Weights of a small image captioner.
Model: 12.7M parameters, encoder norm layernorm, encoder activation gelu, encoder moe top_k, encoder num experts 16, encoder layers 8, decoder norm layernorm.
Training: 13900 steps, batches of 256.
Data: trained on views of escape-time and Newton fractals, 72500 training examples, 49.1 epochs.
Rows from block 3 of the image encoder of a small image captioner, named by matrix and row number. Rows with one number within an expert belong to one neuron, the router's apart. Each number is 128 + 32 x the weight over its row's rms, rounded and kept within 0 to 255. All counts start at 0.
After each expert's rows are labels from the 100 images, of 14848, where the router gives the expert most weight on average: "top examples" is what is common among them; "patch colour" is the nearest of a few named colours to the mean colour under the peak. Only what is clearly more common there than usual is listed. The data: views of escape-time and Newton fractals. In brackets: how many of the 100, against the usual share in percent.
# router: router (encoder.blocks.3.mlp.router.weight, 16x256, trained with AdamW), inputs 128-255
# up: expert up (encoder.blocks.3.mlp.up, 16x128x256), inputs 128-255
# down: expert down (encoder.blocks.3.mlp.down, 16x256x128, transposed), outputs 128-255

# expert 12
router.12 [190  99 152  81 112 153 108 135  90 134 100  91 126 126 138  90 108 103 141 152 193 143 148  63 105 133  68 181 154 124 102  71 137  96  81 107 147 111  81 138 145 114 148  87 172 132  67  74  98 154 143 130  69  96  79 111 127 161 140  84 125 128 169  93 123 160 104 176 110 143 100 110 156 137 167 123 166 128 110 180 100 108 109 104 167 132 132 135  86 182 146 138 174 115 160 144  96 203 132 152 162 135  74  88 108 143 156 113  92 195  95 131 121 131  89 137 119 187 147 182 114 150  70 120 166 103 153 124]
up.2 [117  94 123 143 108 144  88 112 116 145 172 115 106 140 105 158  63  93 119  82 151 186 117 156 150 174 177 138 142 114 111 112 183 138 133 183 139 138 138 155 116 150  97  41 155 160 127 111 101 160 112 134 112 115 139  95 138  93 149 104 139 127 102 105 124 121  88 112 171 170  97 109 105 130 169 117 138  64  43 118 133 112  61 165 111 153 138 113  89 144 146 106  95  95 139 118 114 147 204 135 105 121 120  80 150  91 133  89 168 111  70 118 134  63 165 174 157 114 124 146 113  55 160 188 136 115 136 107]
down.2 [133 142 113 112 182  91 169 136 155 111 155  95 120 103  79 125 101 173 144  62 167 135 140  83 135 107 141 107 121  93 135 109 111  91  82 119 127 126 145 182  92  89 107 130 143 103 119 118 135 138 202 149 125 150 115 103 112 128  86 192 153 146 144  92 156 153 114 153 101 109 177 117 159  92 135 136 203  46  99 107  94 116 106 100 101 101 175 153  88 106 122 115 157 111  98 104 168 137  64 141 147 113 162 121 145  98 117  86 111 131 161 151 125 184 131 155 135 177 150 167 230 125 101  97  88 158 110 130]
up.3 [126 131 133 152 152 148 196 103 112 123  96 168 161  99 112 146 130 162 180 128  82 107 184 172 158 104 149 149 101  79  98  85  54 145  58 108  96  81  91 164 154  88 110  97 168  69 168 151  67  52 174  96 189 152 127 138 151 128 101 143 136  62 158 102 205 123 102 161 120 147  89 150 111 169 124 166 119 172 177 118  86 145  40 177 162 128  74  90 121  93 123 135 146 141 131 114  81  96 140 159 130 150 137  58 105 117 111 140 169 136 166 159 124 161 121 147  58 166 121 139 162 113 106 194  96  84  58 160]
down.3 [143 122 110 118 157  83 145  99 135 109 103 126 125 172 127 158 118 121 124 121  99  55 130 127  83  80 143  57 166 109 107 102 124 139 118 131 152 154 129  96 139 109  90 136 138 155 102 143 140 124 136  49 155 116  78 111 120  88 124 195  89 108 130 149 148 140  89 172 223 100 121 138 172  19  81  87 138  37 167 143 155  74 146 103 112 155 155  76 133 198 139 183 143 118 100  93 133 156  80 134 107 112 168 134 143 120 166 148  80 106 124 130 130 101 148 113 134  99 120 118 198  95  75 104  87 166  89 127]
up.4 [143 154 111 184 169  80 119 136 139 148 169 100 164 175 156 135 101 134  96 169 137 117 120 112  90  98 116 120 152  93  90 141  51  78 121 145 137  89 164 154  86 109 189 105 151 128  93 172 169 119 158  93 151 141 167 115 106  88 136  96 190 110 142  88  76 189 205 176 159  97 140  74 156 120 126 117 126 160 115 184 136 141  99 161 101 200  85 159 136 153 117 152 153 140 122 146 104 102 130  61 122 152 174 101 126 107 146 120 150 139  89 165 123 180 107 145 150 154  85  74 144 131  56 160 163  78 137 206]
down.4 [135 185 145  99 141 155 165  89 110 123 158 109 131 192  74 114 123 115 132 134 152 108 112 162 167  81 147 196  85  96 152  95 133 171 140  96 145 108 112 111 100  90 140 115 176 151 136 142  98 128 128  92 103  86 133  78 126  83 134 138 156 101  81  87 137 137 125 109 197 174 162 113 137 163 149 138 195 179 131 141 201 122 105 120 130 127 175 110 141 160 115  86 131 167 119 152 162 115 124 165 126 160  63 127 159 134 101 148  88 135 128  87 181 141 128  31 169 111 127 137  84 138 127 159 111 157 122 147]
top examples: vivid (38 vs 14.4)
patch colour: cyan (55 vs 3); white (26 vs 2.7)

# expert 15
router.15 [101 185 154 149 148  75 130 110 129  73  92 145 151 106 139 180 173 167 168 100  92 148 165 124 129 117 169 135 119 127 137 138 123 109 122  99 113  85 146 119 138 174  95 134  94 119 126 195 158 157 131 172 158 138 120  69 100 164 141 139 143 191 118 191 135  73  80 170 194 139 133 113 155 101 110 168  92 127 186 112 100 169  97 189 196 127 117 189  89 113 112  99 102 132 177 124 206  97 120  83 157  98 103  78 145 111 145 141 120 119 105 104 114 145 162  86 101 151 127 104 152  61 109 118 115 180 157 135]
up.0 [ 70 103 139 127 148 103 166 144 145  71 118 164 119 113 123 163 144 171 180 166 142 144 123 164  81 162 194 149 157 215 115 187 114 118 139 104 136 192 158 156 152 147 110 156 129 110 162 156 171 172 161 167 110 132 135  53 174 154 167 144 159 110 159 151 117 104  90  98 190 106 144  64 115 105  99 126 111  90 106 156 148 110  86 143 125 154  84 144 131 117  81 118 119 169 150 166 144 109 176 118 116 128 139 120 129  63 136 162 147 151 107  86 149 156 147 104  86 116 102 157 148  92  71 113 154 105 213 145]
down.0 [102 163  93  67 130 147  95  80  83 216  83 112  91 144 152 125 130  93 142 131 130 158 133 161 134 150 108 147  75 133 132 101 140 101 185 129  96 171 124 131  88 113 164 113 160 100 121  98  87 129  84 140 162 115 109 140 143 108 138 117  79 164 130 117  99 177 131 111  75 125 171  95 113 178 109  99  65 129  91 160 131  90 116  73  77  96 190 169 105  94 183 198 103 107 138  72 116 174 115 139  98 120 101 149 121 107 122 105 145 112  81  70  75 128  79 116 143 146 173 177  82 114 133 117  73 152  95 166]
up.1 [162 107 137 180 112 153 101  85 149 102 117 137 145 132 112 127 120 104 142 144 143 113  84  92  97 154 121 151 127  56 158 105 132 111 103  81  80 121 155  78 161 202  83 154 147 119 166 180 193 179 135 120 125  88  99 128 154 110 122  99 157 180 140  60  80 155  64  88 142 132 147  90 148 140 122  79  88 162 109 156  89 130 113 140 114 200 200 172  90 104 126 142 158 147 111 159 122 182 146 115  68 121 104 104  90 145 136 125 149 170 140 142 141 144 132 143 136 122 126  72  49  78 120 154 153 139 120  72]
down.1 [114  61 125 100 154 123 138 135 136 119 107 154  88  88 120 119  96 135 128  99 154 200 134 100  83 150 160 111 116  87  95 186 110 135 117  96 118 139 158 130 128  71 128  84 134 139 137 143  98 129  94 145 137 110 148 111 101 153 174 175 176 160 132 131 141 104 132 159 129 137 144 136 255 116 103 142 138 157 133 137 138  67  87 164 179 164 167 181 128 167 156  99 160 139 100 107 139  97 107  83 135  46 163 119 143  99 109 177 141 190 185 188  87  99 120 113 149 106  78 124  72 120 187 131  73  94 147 132]
up.2 [137 168 141 162  92 170 105  84  60 118 153 160 100 117 119 164 141 182 114  94 117 106 134 106  87 206  93 184 132  88 156 206 144  58  85 110 162 122 124 140 176 155 144  61  91 157 113 139 188 191  78 106  52  92  83 169 124 175 155 121  72 112 159 117 115  71 147  91 125 124 162 122 124 139 135 117 152 115 177  94 115  73 107 170 179 141 133 118 113 133  61 113  36 172 120 102 109 126  82 174 119 154 159 146 120  90 103 137 135 183 196 103 112 145  91 107 175 137 117 147 131 108 169 111 186 164 128 118]
down.2 [164 170 151 126 112 183  81 137  78 106 158 159 187 111 114  88 105  98  84 175 107 120  87 107 123 141 140 205 104 124 108 112  77 170 138 130 114 127 119 119 165 215  97 131  96  93  92  94 180 129  99 122 116  86 115 124 145 154  94 179 100 153  92 102  79 124 145 132 124 109  62  76 137  84 105 116  80 169 154  57 166 226  97 134 134 166 160 169 114 106 156  81 105  59 132 129 103 107 109 156 179  85 144 112  89 196 135 126 123 132 137 154 157 128 126 128 199  71 136 119 146 138 124 142  87 137 122 108]
top examples: grey (46 vs 14.3); tricorn (33 vs 11.1); Julia set (26 vs 9.9)
patch colour: grey (38 vs 15.7)

# expert 13
router.13 [113 123 190  79  93 166  72  87 107 151  71 133 108 167 128 106 104  95 109 143 174 119 115 132 112 163 121 179 175 109  83  93  73 100 139  97 141 153 142  89 161 119 145  87 165 135 123 112  93 109 141 102  90  91  77 114 107 150  90  77 145 104 147 117  94 166  92 149  97  95  96 101 119 132 111  80 166 103 162 167  96  96 146 132 179 174 113 130 104 181 106 176 148 106 183  98 143 155 167 133 181 167 167 140 139 155 163 129 123 162 114 158 112 133 115 145 164 165 162 198 116 134 105 127 132 181 147 149]
up.2 [101 132  94 113 161 122 122 140 103 153 136 126  96 129 102 169 162 136 180 173  71 126 199 190 123 131 135 134  98 136 137 191 112 114 130 118  27  62 144  98  98  73 130 116 125 139 144 130  95  90 146 101 152 135 139 106 122 140 118  77 144 160 178  74 104 154 157 175 133 166 118 130  97  33  76  83 107 158 114 102  81 106 166  92 105 139  63  88 114 106 116 110  94 160 167 157 171 148  90 117 127 144 159 125 132 125  87 123 161 129  77  52 125 173  42 122 118 140 152 133 148 117 151 206 191 111 174 162]
down.2 [130  91 146 102 131  79 131 200 157 137 137  49 128 190 116 154 143 115 132  81 152 123 119  83  92 148 140  93 171 116 136 153 103 118 122 125 106 178 104 112 131 132 160  91 105 124 149 105 160 152 136 153 142 152  77 152 137 162 190 129 141 167 107 110 155 102 156 101 129 134 215 121 141 152 167 181 104 125  72 119 133 116 113 167 164 120 138  77 133 107 152 103 142 148 143 135 136 130  99 165 207 166 119 100 147 113  86 107 127 138 114 159 152 124 104 140 111 156 150 122 125  94 103  99 157  83 129 158]
up.3 [ 45 149 102  80 126 142 180 206  83 136 110 129 109 112 186 144  92 161 176 127 142 110 128 148 147 120 134  97  96 118 125 196  71 122 161 164 116 139 157  78 197 127  66 164 103 144 145  93 150 105 164  46 125 149 117 180 123 143 132  82 167 129 103 149 130  94 149 161 103 100 145  54 138 138 152 134 117  97  89 147 161 138 112 102 109 107 151 154 113 131 166 113 105 170 161 227 126 127 167 182 119 143 144 118 130 121  77 181 144 107 156 102 144 140 104 167 149 128 162  88 102  81 113  97  72 182 118 104]
down.3 [ 42 151  88 105 187 128 136 100 162 102 165  63  93 137 172 107 124 122 117 118 107  96  87 128 157 135  91 126 149 177 154 147 109 143 160 116 101 140  94 189 125 165 157 161 147  91 152 137  61 206 104 106  85 102 116 159  86 157 119  93  94 159 157  81 117 170 114  92 185  92 134 113 134 170  63 157 157 117 186 104  90 150  62 119 158 123 133 172  82 185 165 125 131 148 141 130 124 148 192  89 156 123 124 139 170 147 133 116 129 142 132 116 190 137 143 140 126 138 107 194 189 144  99 113 128 123 116  89]
up.4 [129  92 146 126 146 111 139 154 112 127 150 159  67  88  86  89 129  55 154 159 121 199 164 107  77 132  86 113 154 135 146 129 115 132 126 140 132 136 151 109 107 160  99  98 133 130  66 139 120 131 119 121 145  73 159  99 106 144 126 156 104 146 182 140 143 158 109 147 126 130  90 122 134  72 167  76  77 131 110  73  98 118 111 222 154 142  82  76  81 158 107 148  61 100 175 122  99 133 178 132 105 166 104 139 149  90 126 164 112 204 142 159 106 160 128 109 121 139 105 127  58 144 169  77 132 136 155 130]
down.4 [152 143  90 112 118 112 165 176 152  99  82 141 144 151 120 143 147 136 134 118 120 171 126 110 203 148  92  90 136 131 135 107 159 127  45  94 127 119 177 131 180 132 150  90 163 154 153 160 107 123 120 136 156 128 100  46 173 146 135 155  99 150 124 154 124 126 141  75  75  91 176 128  99 103 163 119 136 103  62 115  51 151 110 123 193 128 107 117 197 108 171 168 114 107 108  85 130 138 114 139 115 156 152 128 104 214 140 129 163 127 133 210 100 110 110 194 136  77  89 118  89 142  91 131  73 132 147  65]
top examples: pastel (45 vs 14.2); Newton basins of three roots (32 vs 11.1)
patch colour: pink (30 vs 8.2)

# expert 7
router.7 [120 118 140 103 105 152  74  95  96 159  94 105  75 130 119  99  86  82 119 153 162 140 113 116 127 168 115 153 180 126 135 115 103 153 122  67 120 167 131 111 134 131 186  76 141 161 115  87 106 123  94  98 117  97  83 162  99 136 101  96 128 105 124 103 137 161  85 183  81  83 113 116 131 106 147  88 154 144 147 160 139  82 161 144 162 154 132  94  88 181 124 180 158  98 157 129  98 163 156 158 134 162 164 170 154 175 149 140 142 120 144 173 158 128 107 177 201 160 174 175  98 171 119 163 153 101  97 147]
up.2 [172 182 121 113 101  90 166  75  68 138 126 126 119 130 164 139 118 107  54  96 143 141  76 119 107 160 144 166 100 107 120 109 148 127 120  93 182 122 110 139 104 123 153 118 114 137 162 156 117  77  98 139 184 166 131 153  96 106 145 107 148 124 128 134 162 127 101 101 144 156  90 149 118 161 151 198  96 127 112 145 173 156 119 167 148  93 199 138 147 105 125 144 112 100  94 157 179 147  77  68 123 129 159 143  97 176 125 137 118 153 174 148 158 128 150 173 120 120 102  70 117 152 149 120 149 112 106 130]
down.2 [ 86 131 101 103 136 122 138  58 100 115 130  91 110 157 140 163 135 103  84 180 104 150 150 111 171 174 124 143  99 102 131 150 118 150 158 119  86  96 101 163 111 167  77 115  96 107 103 150  90 111 134 125 129 170 133 163  97 174 104 124 133  62 145  43 137 151 119 107  78 136 115 166 121 136 144 141 157  82 142 171 141  55 123 139 130 124 164 121 102  58 136 111 122 152 107  91 130 114  18  81 180 132 136 194 157 145 147  96 143  80 143 172 175 164 132 137 112 124 127 178 124 125 139  96 136 164 144 132]
up.3 [112 132  82 157 149  88 118 139 173 180 129 130 152 146 143 120 115 140 151 130 107 127 139 117 188 128 143 135 137 134 115 129 127 119 111 152 189 110  98 148 159 156 104 108  80 106 162 154 139 173 136 157 102 118  81 120  75  95 140 121 142 104 135 141 135 103 122 112  98 175  97 142  81 203  52  89 129  68 116  82 120 101 156  57 131 149 144 157  94 156  87 115 145 114 174 119 138 134  92 176 125  93 106  72 120  80  77 189 101 134  81 100 139  65 213 193 158  77 106 111 124 177 154 136 101 148 132 154]
down.3 [127 108  94 103 112 142 111 143  79 162 127 140  81  87  88  85 115 144 102 157 203 114 104 147  75 122 155 136 123 108 134  84 105 139 138  98  88 130 149 146 109  62 138 172 138 135 126 132 125 219  78  91 130 160 139 168 110  62 155  58 163 134  76 127 107 162 115 120 150  89 102 147 102 162 102 135 178 117 126  87 121 157 139 127 152 140 152 117 136 109  68 151 145 124 133 103 114 148 130 126 117 127 151 143 111 167 109 156 104 146 110 108  94  95 181 139  76  69 123 147 116 199  50 103 155 111 114 105]
up.4 [124 139 145  62 149 133 157 141 143 138 116 168 170 133 143  97  65  90 145 152 163 132 111 173 124 135 103 124 158 161  85 122  52 164 164 142 110 135 116 192 116 140  75 107 128 135 112  95 104 115  88 143  80 127 178 132  94  83  87 100 183  89 112 154 125  74 100 156  58  84 112 240 103 149 162 108 134 118 158 103 113 144 177 105  94 101  93 140 104 136 170 137 168 161 163 145  89 111 175 221 153 126 113 141  79 119  82  93 113 123 123 177 161 110 128 103  85 107 156 140 124  86 129 169 103 149 130  95]
down.4 [112 111 118  88 158 134 179 146  80 180 140  96  61  57 120 136  63 131 138 118 185 152 151 136 141 143  93 132 141 116  99  63 137 131 129 125  80 129 112 140 138  86 125 113 168 123 156  93 139 140 156 155 149 130 101 118 113  68 128  93 117 125 148 110 166 150  65 127  99 106  91  65 124 128 120 177 103 165 114  82 110 130  99 125 136 158 135 102 129 179 178 157  99 111 147 137 109  79 155 162 104 113 126 142 131 169  96  75 115 143 128  90  90  95 155 168 117 143 142  21 106 197 222  57 146 195 151 138]
top examples: tricorn (55 vs 11.1); grey (37 vs 14.3)
patch colour: grey (42 vs 15.7)

# expert 14
router.14 [141 176 162 147  96 140  85 114 135 132 126 102 105  86 111 135 119 113 165 114  80 191 138 105 194 124 116 135 166 120 137  96  74 106 117 133 137 180  74 145  93 151  93 132 125 129  60 110  61 107  72  90  72 100 145 131 191  99 118 129 172 129 163 132  91  98 139 200 132 120 112 164 103  74 191 141 137 152 121 161  57 140 123 158 153 129  98 100 111 131  66 161 134 141 147  59  99 136 131 108  82 132 143 117 118 146 158 174 127 142 110 104 136 130  80 174  98 132 131  90 116 152  71 161 138  59 167 120]
up.0 [115 145 137  91 109  54 129 172 136  85 152 181 158 107 176 142  67 169 124 154 170 109 111 121  96 126 167 144 200 162 149 163  50  96 127 110 112  93  77 103 140 152 108 151  81  70 131 124 143 113 129 121 131 105 114 115 112  83  85 120 131 136 163 150 134 131  82 164 127 106 132  69 141  86 155 171 123 117 141 140 136 123 108 124 174 101  33 152 136 125 157 145 135 146 110 155 102 112  58 103  53 102 111 135 195 150  97 126 103 103 117 196 182 106 173  83 133 176 155 153 110 137 159 134 134 121 131 145]
down.0 [162  91  81 103 120 154 158 149 173 107 120 117 185 153 101 116 136 123  99  82  97 127  77 112 101  98 160 115 146 134  47 127 138 147 146 113 129 148 132 113 141  64 138 162 130 182 127 144 125 180 116 106  99 180  91  98  95 198  83 157 172 129  77  85 159  97  73  88 170 178 174 171 106 195  83 152 153 176  90 133 132 151 153 134 118 179 154 163 119 119 171 148 145 201 152 144 157 146 155 154 150 139 172 132 114 118 127 164 146 126 141  78 159  99  77 110 170 150  94 107 116 169 159 152 154 123 144 151]
up.1 [123 154 129 135 130 142 133  89 108 156  80 127 138 160  76 137 101 168 183  75  96 114 123 130 156 121  78  89 161 125 107  84  90 128 196 139 117 123 105 124 177 120  64 153 138 107 138 164 181 119 123 154  67 141  92  84 106 145 139 134 162 127 124 167 168  71 113 113 129  85 117 152 220  99 123 118  84 145 135 105 139 125 146 137  96  87 127 125  98 174 109  87  86 122 113  96  79  95 179 140 165 118 203 128 144 146 114 175 160  91 131 168 119 130 184 172 185 140 123 131  91 165 139 125 132 111 141  74]
down.1 [123  59 115 120 157 135 146 126 127  95 146 102 144 118 123  63 185 130  97 180 158 143 112 147 149 143  89 134 161 114 132 137 148 112 102 143 159  75 152 152 135 114 142 168 113 116 154 180 130 172  77 135  22 124 112  43 105 131  72 222 140 130 168 170 108 145 199 102 131 114 144  77 171 130  75  94 146 154  72 122  82  87 149 121 140 111 146 170  86 129 145 128 147  98 158 176 127 146 181 137  79 111 166 145 112 193 148  85 129  88  90  78 122 123 146 116 130 123 137 132 170 130 168 109 189 122 183  91]
up.2 [131  94  96 179 173 125 146 156 169  84  79 197 154 108 136 168 207 143  84 159 117  94  70 199 123 171  90  84 160 172  63 140 109 106 175  90 128 119  43 148 130 141 126 201 134  85  96 100 144 138 159 134  66  96 127 136 119  70 113 134 123 165 181 106 175 115  95 127 141 103 140  72 168 116  99 130 125  92 124 121  89 125 126 143 112  78 121 107 124 110 141 115 125 134 115 151 117 133 116 155 121 153 131 132 124 147 178 118 116  78 186  82 146 134 111  92 113 135 148 157  90 106 110 151 112  94 100 142]
down.2 [158 159 121 110 153 139 152 116 120 164 195 145 129 153 134 169 110 162 107 120 136 149 115 107 127 172 193 135 115 104 120 134 141 144  73  77  78 130 133  95 145 112 136 128  87 102 116 124 135 146 177 168 160  81  83  45 124  73 111  90 108 171 142 186 128 102  89 134  98  89 150 180 141 153 161 116 122 106 137 149 103 124 124 142 167 166 131 143 120  86 190 110 106 139 149 144 105 106 103 140 172  90 107 100 136 160 112 181 139  86 109  99 131 136  79  65 173 156 103 156  96 182 163 117 152 141 129 145]
top examples: grey (45 vs 14.3)
patch colour: brown (50 vs 24.8); grey (35 vs 15.7)

# expert 0
router.0 [164 145 153 120 131 154  54 130  83 143  64 149  82 125 143 129  95 102 123 121 163  87 108 164 111 170  93 140  91 106 129  73 115  76  66  92 138 171 114 129 199 149 117  81 149 101 111 118  87 137  98 110 109  96  76  98 133 119 116 117 177 141 122 132 139 131  74 180 109  78 142  92 119 139  85 109 210 139 166 100  88 155 154 167 168 107  80  85 112 176 107 134 108 124 134 173 136 129 102  67 154 124 145 111  86 149 157 115 120 118 109 133 121 123 129 111 142 137 198 131 145 110 120 114 182 116 128 165]
up.2 [ 82 132 132 126 143 152  72 115 193 153 122 186 130 114 130 161 133 114  85  61 148 198 122 100 185 105 196  90 136 161 122  96  99 103 158 107 111 128 110  87 139 121 153 130  80 159 125 117  66 127 180  91 130 155 156  96 127  92 116 103 114 130 111  81 119 117 177 155 112 152  55 166 103 201 109  98 146 113 186 214 189  96 119 136  93 125 153 181 145  83 107 173 167 102 105 111 201  96 147  96  97 111 122 212 175 179 161 118 170  99 124 146 153  94 180 120  84  59 172  70  96 139 112 139 190 151 192 136]
down.2 [123 138 113 120  99 227  97 176  70 102  83 138 113 116  70 133 208 102  81 125 116 146 115 149 173 142  77 132 118 127 108  93 160  68 191 112 124 158 104  91 122 124 106 114 181 122  91 105 163 179  70 136 121 169 131 156 157 132 111 132 158 120 123 106 159  97 100 121 158 124 156 140 138 154 105 118 162 175 124  72  93 122 158 196  77 132  75 158 133  70 130 130 151 112 128  69 108 108 108 128 147 140 107  97  58 145 130 118 113  96 152 129 222  76 116 125 153 159 109 193 144  78 115 130 134 145 168 127]
up.3 [112 108 122 129 141 224 126  89 135 168 177 147 148 205 190 210 109  71 126 173 126 116 107 169 164 104 129 106 136 167 116  88 107 127 159 138 140 114 111 153 138 133 128 139 118 140 107 172 164 100  79 146  66 132 157 160  50  62  89 102 154 133 123 156 139 130 105 121 132 113  92 215 175 154 148 147 135 194 199 150 104  73  89 148 154  47 149 185 116 114  54 103  79 135 137 127 135 127 116 112 137 141 127 138 112 140 148 193 121 128 125 143 174 110 147 136 132 105 134 113 139 166  65 130  82 112 153 173]
down.3 [119 133 137 151 109 110 159  88 210 132 129 134 151 113 202 146 148  75  85 136 115  92 137 129 144 121 128 113 117 116  96  64 128  49 137  79 129 167 133 150 113 121 135  85 145 186 123 149 186 127  97 205 135 121 156 136  99 145  57 150 172 106 144  54 131 137 143 138 154 135  91 127 185 128 124  91 132 108  96 136 116 155  63 168 153 150 163  81 136 147 120 116 125 164 175 124 138 153 130 149  84 157  69 166 157  99 148  83 146 117 130 148 148  96 123  89 169 143  99 189 110 118 149 142 115 157 126 138]
up.4 [140 144  74 181 117 137 130 100  85 133 124  85 134 170 118 177 130 113 152 196 133  39 159 133 123 117 122 104 121 100 102 195 122 102 110 152 139 175  87  85 105 110 129 130 215 150 152 154 149 184  84 183 160 128  74 109 112 139 138 157 137  96 185  72 132 130  96 148 149 175 127 130 121  86 147 114  59 171 156 166 101  63  64  87 137 122 121 141  67  88 134  86  94 149 115 149  78 155 167 138 203 167 117  93 123 147  93 151 138 119  71 164 133  79 135 145 178 141 108 143  63 111 111 128 121 129  85 118]
down.4 [ 79 113 159  89 147 107 120  94 129 158  85 111  92 130  57  93  71 153 114 115  85 136 118  69 147 128 119 151 153  74 135 182 105 144 162 107 171 179 153 110 118 101 155 100  94 150 114 145 128 135  73 148 105  47 161 197 139 129 107 134 144 118 146 140  98 175 222  73 108 118 129 139 142 170 105 124  89 195 103  89 166 107 109 115 109 119 123 152 130 194 161 151 142 108 137 118 165  88  82 127 125  43 160  84 111 173 108  81 139  87 143 117 141  53 118 152 141 161 141 118  73 139 179 164 100 102 112 138]
top examples: sine Julia set (56 vs 10.2); grey (53 vs 14.3)
patch colour: grey (38 vs 15.7)